From a checkpoint of a small image captioner.
Model: 6.28M parameters, 48-pixel images, encoder arch vit, encoder norm layernorm, encoder activation relu, encoder width 128, decoder layers 10, decoder activation squared_relu.
Rows from block 5 of the text decoder of a small image captioner, named by matrix and row number. Rows with one number belong to one neuron. Each number is 128 + 32 x the weight over its row's rms, rounded and kept within 0 to 255. All counts start at 0.
After each neuron's rows are labels from the 100 texts, of 14976, where the neuron reaches its highest value: "tokens" is the input token at the peak. Only what is clearly more common there than usual is listed. The data: rendered made-up planets.
# fc1: MLP up (decoder.blocks.5.mlp.fc1.weight, 576x192), inputs 96-143
# fc2: MLP down (decoder.blocks.5.mlp.fc2.weight, 192x576, transposed), outputs 96-143

fc1.407 [105 119 112  90 133  65 103  69 141 147 128 174 148 120 130  92 100 168 142 161 137 145 151 145 131 147  90 108 131 132 110 136 116 125 171  83 125 102 128 113 154 121  74 150  85 145  83 131]
fc2.407 [119 154  99 183 100 148  88 135  75 114 134 140  73 164 131 111 142 112 146 150  96 159 153  90 154 118  59 191 143  95 130 131 160 112  99 122  97 124  89 157 118 123 171 120 113 152  67 187]
tokens: "a"

fc1.313 [ 52 114 134 164 136  98 124  59 141 140 121 104  71 108 226 102 149  99 142 103 182 132 142 164 132  80 130 135  69 111  91 118 122 150 194  53  95 167 143  96 121 112 108 115 159 118  94 172]
fc2.313 [117 148 130  94  61 143 100 138  58  97 121  90 147  85 154 171 163 145 188 118 133 158 154 128 104 179 144 148 127  84 120 116 111  95 104 126 109 116 128 182 165 181 134 165  74 136 133 128]
tokens: "lava"; "ice"

fc1.290 [ 27 101 120 137 166 112 101  58 181 163 118 134  74  85 209 171 170 155 127 109 125 135 104 127  86  75 163 118  58 121 114 131 160  79 133  81 127 177 151 127 147 136 123 103 157 138 128 158]
fc2.290 [148 138 107  91  64 134 133 131  65  95 142 112 140  81 121 169 170 114 165 162 174 147 154 150 145 193 161 157 125  87 160  79  98 126  80 119  95  99 113 184 188 162 126 138  66 151 155 142]
tokens: "lava"

fc1.468 [134 123 108  83  82 147  81  91 148 159 175 168 120 154 113 115  82 137 161  91 158 206 119 107 128 124 161 190 146 115 125 132 104 156 118 113  96 142 144 117  81 165 120 145 168 166 122 130]
fc2.468 [171 134  86  92 133 176 129  41 183 163 176 157 177 120  88 153 161 148 134 131 142 142 136 138  88 168 138 127 137  85 139 131  79 114 137 188 125 148 117 120  92 101 173 139 108 125 116  99]
tokens: "gas"

fc1.262 [ 90 143  85 145 114 142 134 113 140 125 158 128 150 168 169 116 180  93 182 115  86 160 115 104 145  81 129 136  69 145 107  82 154 151 153 105  61 166 121 133 102 146 146 145 131 162 110 109]
fc2.262 [131  85 125 124 131 137 168  99 131 146 116 188 110 140 150 139  72 164 131 113  78 118 132 100 162  96 124 130  91 130  87 165 166 158 118  67  99 113  80 185  71  85 127 125 118  87 161 114]
tokens: "one"

fc1.568 [139  95 112 100 139 101 157 157 169 117 123 141 171 206 120 105 150  92 186  76 138 120 115 120 105 113 149 164 126 154  94 107  84 135 131 109  80 126 125  93 140 164 169 130 151 160  77  97]
fc2.568 [165  87 194 142 113 122 167 191 165 109 185 154  93 166  68 105  72 119 127  92  58  83 114 153 160 159 118 100  98 147  91 146  95 147 107 111 129  88 104 139  82 103 168 159 119 125 150  91]
tokens: "-"

fc1.230 [169 137 126 113 157 180 134 112 117  99 162 135 133 135 176 100 130 138 173  50 115 137 164 102 160 137 140 158 126  65 102  97  71 150 125 133 118 113  89  99  94 137 111  79 145  98 114 116]
fc2.230 [151 194 112 127 128 133 138 170 104  88 163 125  63 144 130 110 143  84  92  84 130 150 166 146  66  88 103 185 131  63 134 133 114 131  96 130  46  85 105 120 118 113 155  71 114 104  84 146]
tokens: "cloud"

fc1.205 [149 102 150 112 127 119 143 166 134 108 147 165 141 198 133  76 129 121 166 111 135 131 126  83 113 129 161 150  98 147  86  96 122 142 152 102  85 159  98  80 130 148 204 142 157 139 104  98]
fc2.205 [144  77 188 131 153 124 157 188 151 115 163 143 116 178  78 101  76 141 144  67  81  99 137 151 153 129 107  90  95 162  94 160  66 153 120 101 103  95  98 123  70  65 156 151  80 126 144  63]
tokens: "-"

fc1.235 [ 43 119  75 138 117  90 114  68 144 136 140  76  78 108 203 152 140 155 116 102 174  91 156 143 110 143 154 143  71  97 101  97 127  79 178 113  96 165 126 104 155 131 132  87 141 129 120 189]
fc2.235 [134 139 132  95  75 137 153 104 105  93 118 123 142  69 129 172 158 132 167 146 123 123 130 164  97 194 114 167 129  68 152 114 120 121  97 154  78 130 101 175 147 136 156 165  96 111 163 100]
tokens: "lava"; "ocean"

fc1.507 [ 26 142  83 107  91 128 202  56 147 116 120  70  65 107 220 148 143 137 124 137 134 159 119  99  97 155 169 144  73 111  92  99 151 117 165 118 146 149 177  98 139  99  99 122 191 180 118 159]
fc2.507 [122 158 136  96  61 150 140 111  75  85  95  95 125 114 102 179 181 114 146 131 169 131 152 151 107 166 173 162  84  65 128 119 131 110 132 134  95 122 132 170 180 155 170 122  72 155 123 157]
tokens: "ice"

fc1.388 [162  86  94 136 137  87 178 168 141 118 147 175 169 196  88  75 152 135 115 155 123 176  80  77 106 104 116 105  83 157 152  63 163 157 161  98 107 160 123  87  81  87 129 143  69 160  63 112]
fc2.388 [182  83 116  90 144 122 186 166 111 166  82 122 128 159  94 133 115 158 113 138 128 141 101 112 112 125 122 151 133 159 187 125 164 183  91 125 101 142 125 114  60  53  86 150  44 128 115 105]
tokens: "gas"

fc1.533 [ 83 122 106 103 104  79 104 102 126 126 143 165 129 162 168 115 146 158 162 151 134 163 167 122 158 126 126 100 146 151 100 130 163 117 144 113 162 136  93 138 166 141 126 155  97 216 103 168]
fc2.533 [ 97 119  74 132 141 108  85 109 116  93 165 133 105 125 115 120 123 135 108 168  83 160 131  96 161 126  86 170 134  75 161 144 136 107  85 132 131 155  82 184 114 156 161 148 100 170  91 179]
tokens: "a"

fc1.189 [ 44 147  83 138  75 126 177  94 131 148 103  89  62 117 175 152 148 135 158 120 157 142 105 116 110 111 154 134  98 122  91  98 152  84 183 115  97 170 144 124 173 149 106 109 157 136 105 138]
fc2.189 [120 133 106 108  55 125 121 104  78 118  98  92 150 101 102 151 173 130 148 102 133 122 168 112  90 170 131 191 126  72 144  97 120 117 128 130  78 114 145 176 175 133 167 120 115 142 150 154]
tokens: "ice"

fc1.526 [171 112 160 134 152 174 135 104 132 114 168  63 123 140 154  81 164 110 140  51 126 102 172  93 157 128 227 201  87 106  98 104 156 181 148 124  99 120  99  62 151 155 114 175 108 142 135 121]
fc2.526 [124 135 116 142 119 106 168 104  68 169 146 167 100  97 143 141 118 134 169 145  94 181 134 133 115 108  94  93 137 121 127 159 148  70 118 186 115 115  69 137  73  88 115 163  87 130 129 127]
tokens: "cloud"

fc1.54 [ 50 110  90 138 133 108 142  56 122 171 114  91  29 108 228 129 136 143 120 140 182 126 123 158  71 128 142 117 102 111 119 122 156  86 141 102 111 162 166 106 151 114 109 109 140 152  87 196]
fc2.54 [130 160 141  68  82 117 130 138  93 110 124  98 157  74 122 169 161 113 129 134 149 150 154 159 116 174 150 172 135  91 173 100 102 115 106 121 105 127 153 152 166 151 178 130  80 138 142 136]
tokens: "lava"

fc1.396 [ 94 110 105 103 134  98 101 117 171 158 156 170 141 130 158 108 104 151 168 172 125 142 178 111 174 104 138 107 130 128 115 135 172 105 146 133 160 142  57 118 174 137 104 148 109 200  77 152]
fc2.396 [ 90 128  62 108 150  86 102  98 114 116 149 123 107 124 133 129 124 124 110 188 121 167 103 103 161 132  77 173 146  89 190 117 135 107  80 133 119 166  93 176 125 147 155 138 122 167  89 164]
tokens: "a"

fc1.393 [ 35 133  85 105 123 128 148 105 176 156  82 113  84 111 210 134 117 159 135 109 127 135 134 169  85 127 162 104  41  75 117 102 147 115 158  82 119 167 149 132 159 136 114 101 168 147  92 143]
fc2.393 [122 138 110 121  90 152 114 110  57 102 117 106 169 130 118 191 177 140 119 122 148 142 168 154 110 199 164 173 141  67 123 123 136 100 112  98  98 118 125 183 169 159 154 128  70 159 130 136]
tokens: "lava"; "desert"

fc1.487 [ 80  69  78 126 124 112 122 110 167 165 158 122 108 100 199  95  69 142 113 158 145 151 126 111 154  87 134 153 139 136 164 170 192 189 135 106  95 167 140 152 143 148  80 114 113 112 107 181]
fc2.487 [104 174 138  63 111  90 114 114 107  91 149  91  94 147  81 108 169 124 114 163 122 157  71 129  93 180 120  89 191 158 168 132 124 109 123 155 140 120 146 111  95 129 154 128 113 120  92 125]
tokens: "a"

fc1.513 [109 119 106 144  81 139 152 121 122 104 146 109 127 110 139  83 180 149  83  72 110 175 129 161 158 117 167 121 133  78  61 158 121 129 103 124  80 102 140 147 113 120 129 135  72 152  83 108]
fc2.513 [155  38 186 114 136 154 121 171  86 113 112 119 163 136 129  44 103 204 131  93 165 129 129 121 182  62 173  91 105 156 133 168 120 146 187  91 151  92 135 138  93 178 138 199  67  84 124  82]
tokens: "gas"

fc1.2 [105 171 195 138 105 142 150  94 140 135 187  75 160 183  83 119 120 160 124  97 144 155 113 156 118  93 194 138 164 139  86  89  98  67  98 128 144 130 130 159  93 140  87 117 156 188 147 126]
fc2.2 [119 114 108 160 146 146 180 141  92 123  96 200  99 131  79 123 141 110 138 167 108 149 162 139  76 116 123  80  65  79  94 129 153 137 149 174  67 121  67 144 116 137 157 175 170 126 144 117]
tokens: "a"

fc1.357 [142 104  57 137 147 115 173 164 162 100 119 158 177 232 117 105 154 108 128 148 130 163  65  79 124  95 125 118 116 170 158 105 196 161 112 104  92 158 107  95 106  94 154 150  80 154  75  84]
fc2.357 [204  79 125 109 143 115 147 158 129 150  91 164 134 151  65 108 102 141 131 127 134 134 105 101 125 145 135 145 114 138 179  90 186 183  95 101 110 169 117 116  83  89 124 152  56 150 108 110]
tokens: "gas"

fc1.405 [150 205 191 150 123 149 164 104 143 123 152 115 123 182 163 126 165 166 102 119 121 139 178  79 183 137  86 200 156  89  39 128 130 141  87  76 161  97 120  89 115 119  95 130 162 154 105 146]
fc2.405 [131  85 108 152 218 155 150 139 118  79  79 153 162 158 132 141 152 137  98  86 131  53 145 129 139  95 161 168 133 131 130  89 103 157 135 138 124 146 100 100 133  88  92 111 105 137 189 129]
tokens: "a"

fc1.311 [ 40 113  82 103 120 139 154  63 149 115 137  99  69 107 211 122 182 121 122 126 180  85 115 115 114 104 149 137  68  86 103 120 157  99 164 108 116 155 155  92 159 104 131 102 174 141 132 185]
fc2.311 [136 173 159  89  77 158 139 123  91  64 108  68 144  98 122 160 166 126 168 121 185 106 165 114 136 198 159 143 139 110 100 123  89 106 113 156  69 134 126 154 174 159 159 157  44 110 134 131]
tokens: "lava"; "ice"

fc1.312 [128 155 115 112 107 155 156  72 149 172 188 158 125 148 185  73 145 124 170  91  80 127 102 131 164  90  91 107  92 161  83  83 180 133 170 124 155 126 132 126 122 136 124 116 154 143 117 135]
fc2.312 [160 110 122  73 145 157 176  98 160 132 131 155 127 154 150 187 134 130 206 146 122 132 150 134 115 122  89 157 139 100  62  68 140 163 128 128 107 120  92 122 113  77  67 112  80 120 170 124]
tokens: "-"; "banded"

fc1.351 [170 117 115  91 147  90 130 115 157 118 146 114 136 220 140  91 117 115 141  77 135  95 142 123 118 109 119 148 143 131  70 141  98 139 108 116 103 125 139  68 153 126 137 106 126 171 102 139]
fc2.351 [158 154 187 107 130 112 152 117 125 136 158 128 183 224 100 140 153 106 119 174 143 112 130 154 112 194  92 155 151 108  82 136  66  88 116  83 155  91 140 122  99 136 136 167 133 152 107  89]
tokens: "-"

fc1.499 [ 37 112 119 108 171  81 110  99 166 178 116  88  71 114 194 162 123 118 125  97 177 127 108 163  99  88 160 157  74  84 127 132 173 122 146  82 119 160 137 100 170 128 128 111 169 139 114 183]
fc2.499 [118 108 137  77  62 115 118 109  87 107 132  98 145  98 127 153 134 113 173 146 186 120 130 114 127 182 152 137 132  80 138  91 105 129  96 115 107 105 105 143 163 177 150 143  90 112 137 158]
tokens: "lava"; "ocean"

fc1.573 [ 99 138  94 135 113 161 151 122  94 141 184 101 115 202 137  81 157 131 201 137  97 170 103  90 134 100 126 128  68 152  82  85 170 123 160 155 122 155 109  94 120 178 154 134 154 104 108 130]
fc2.573 [130  88 138 103 152 151 162  93 126 145 118 185 137 119 134 125  76 182 122 156 107 164 115 112 153  83 100 101 100 143  74 198 124 130 176  82 131  95  85 163 103  91 116  83 101 111 140 142]
tokens: "one"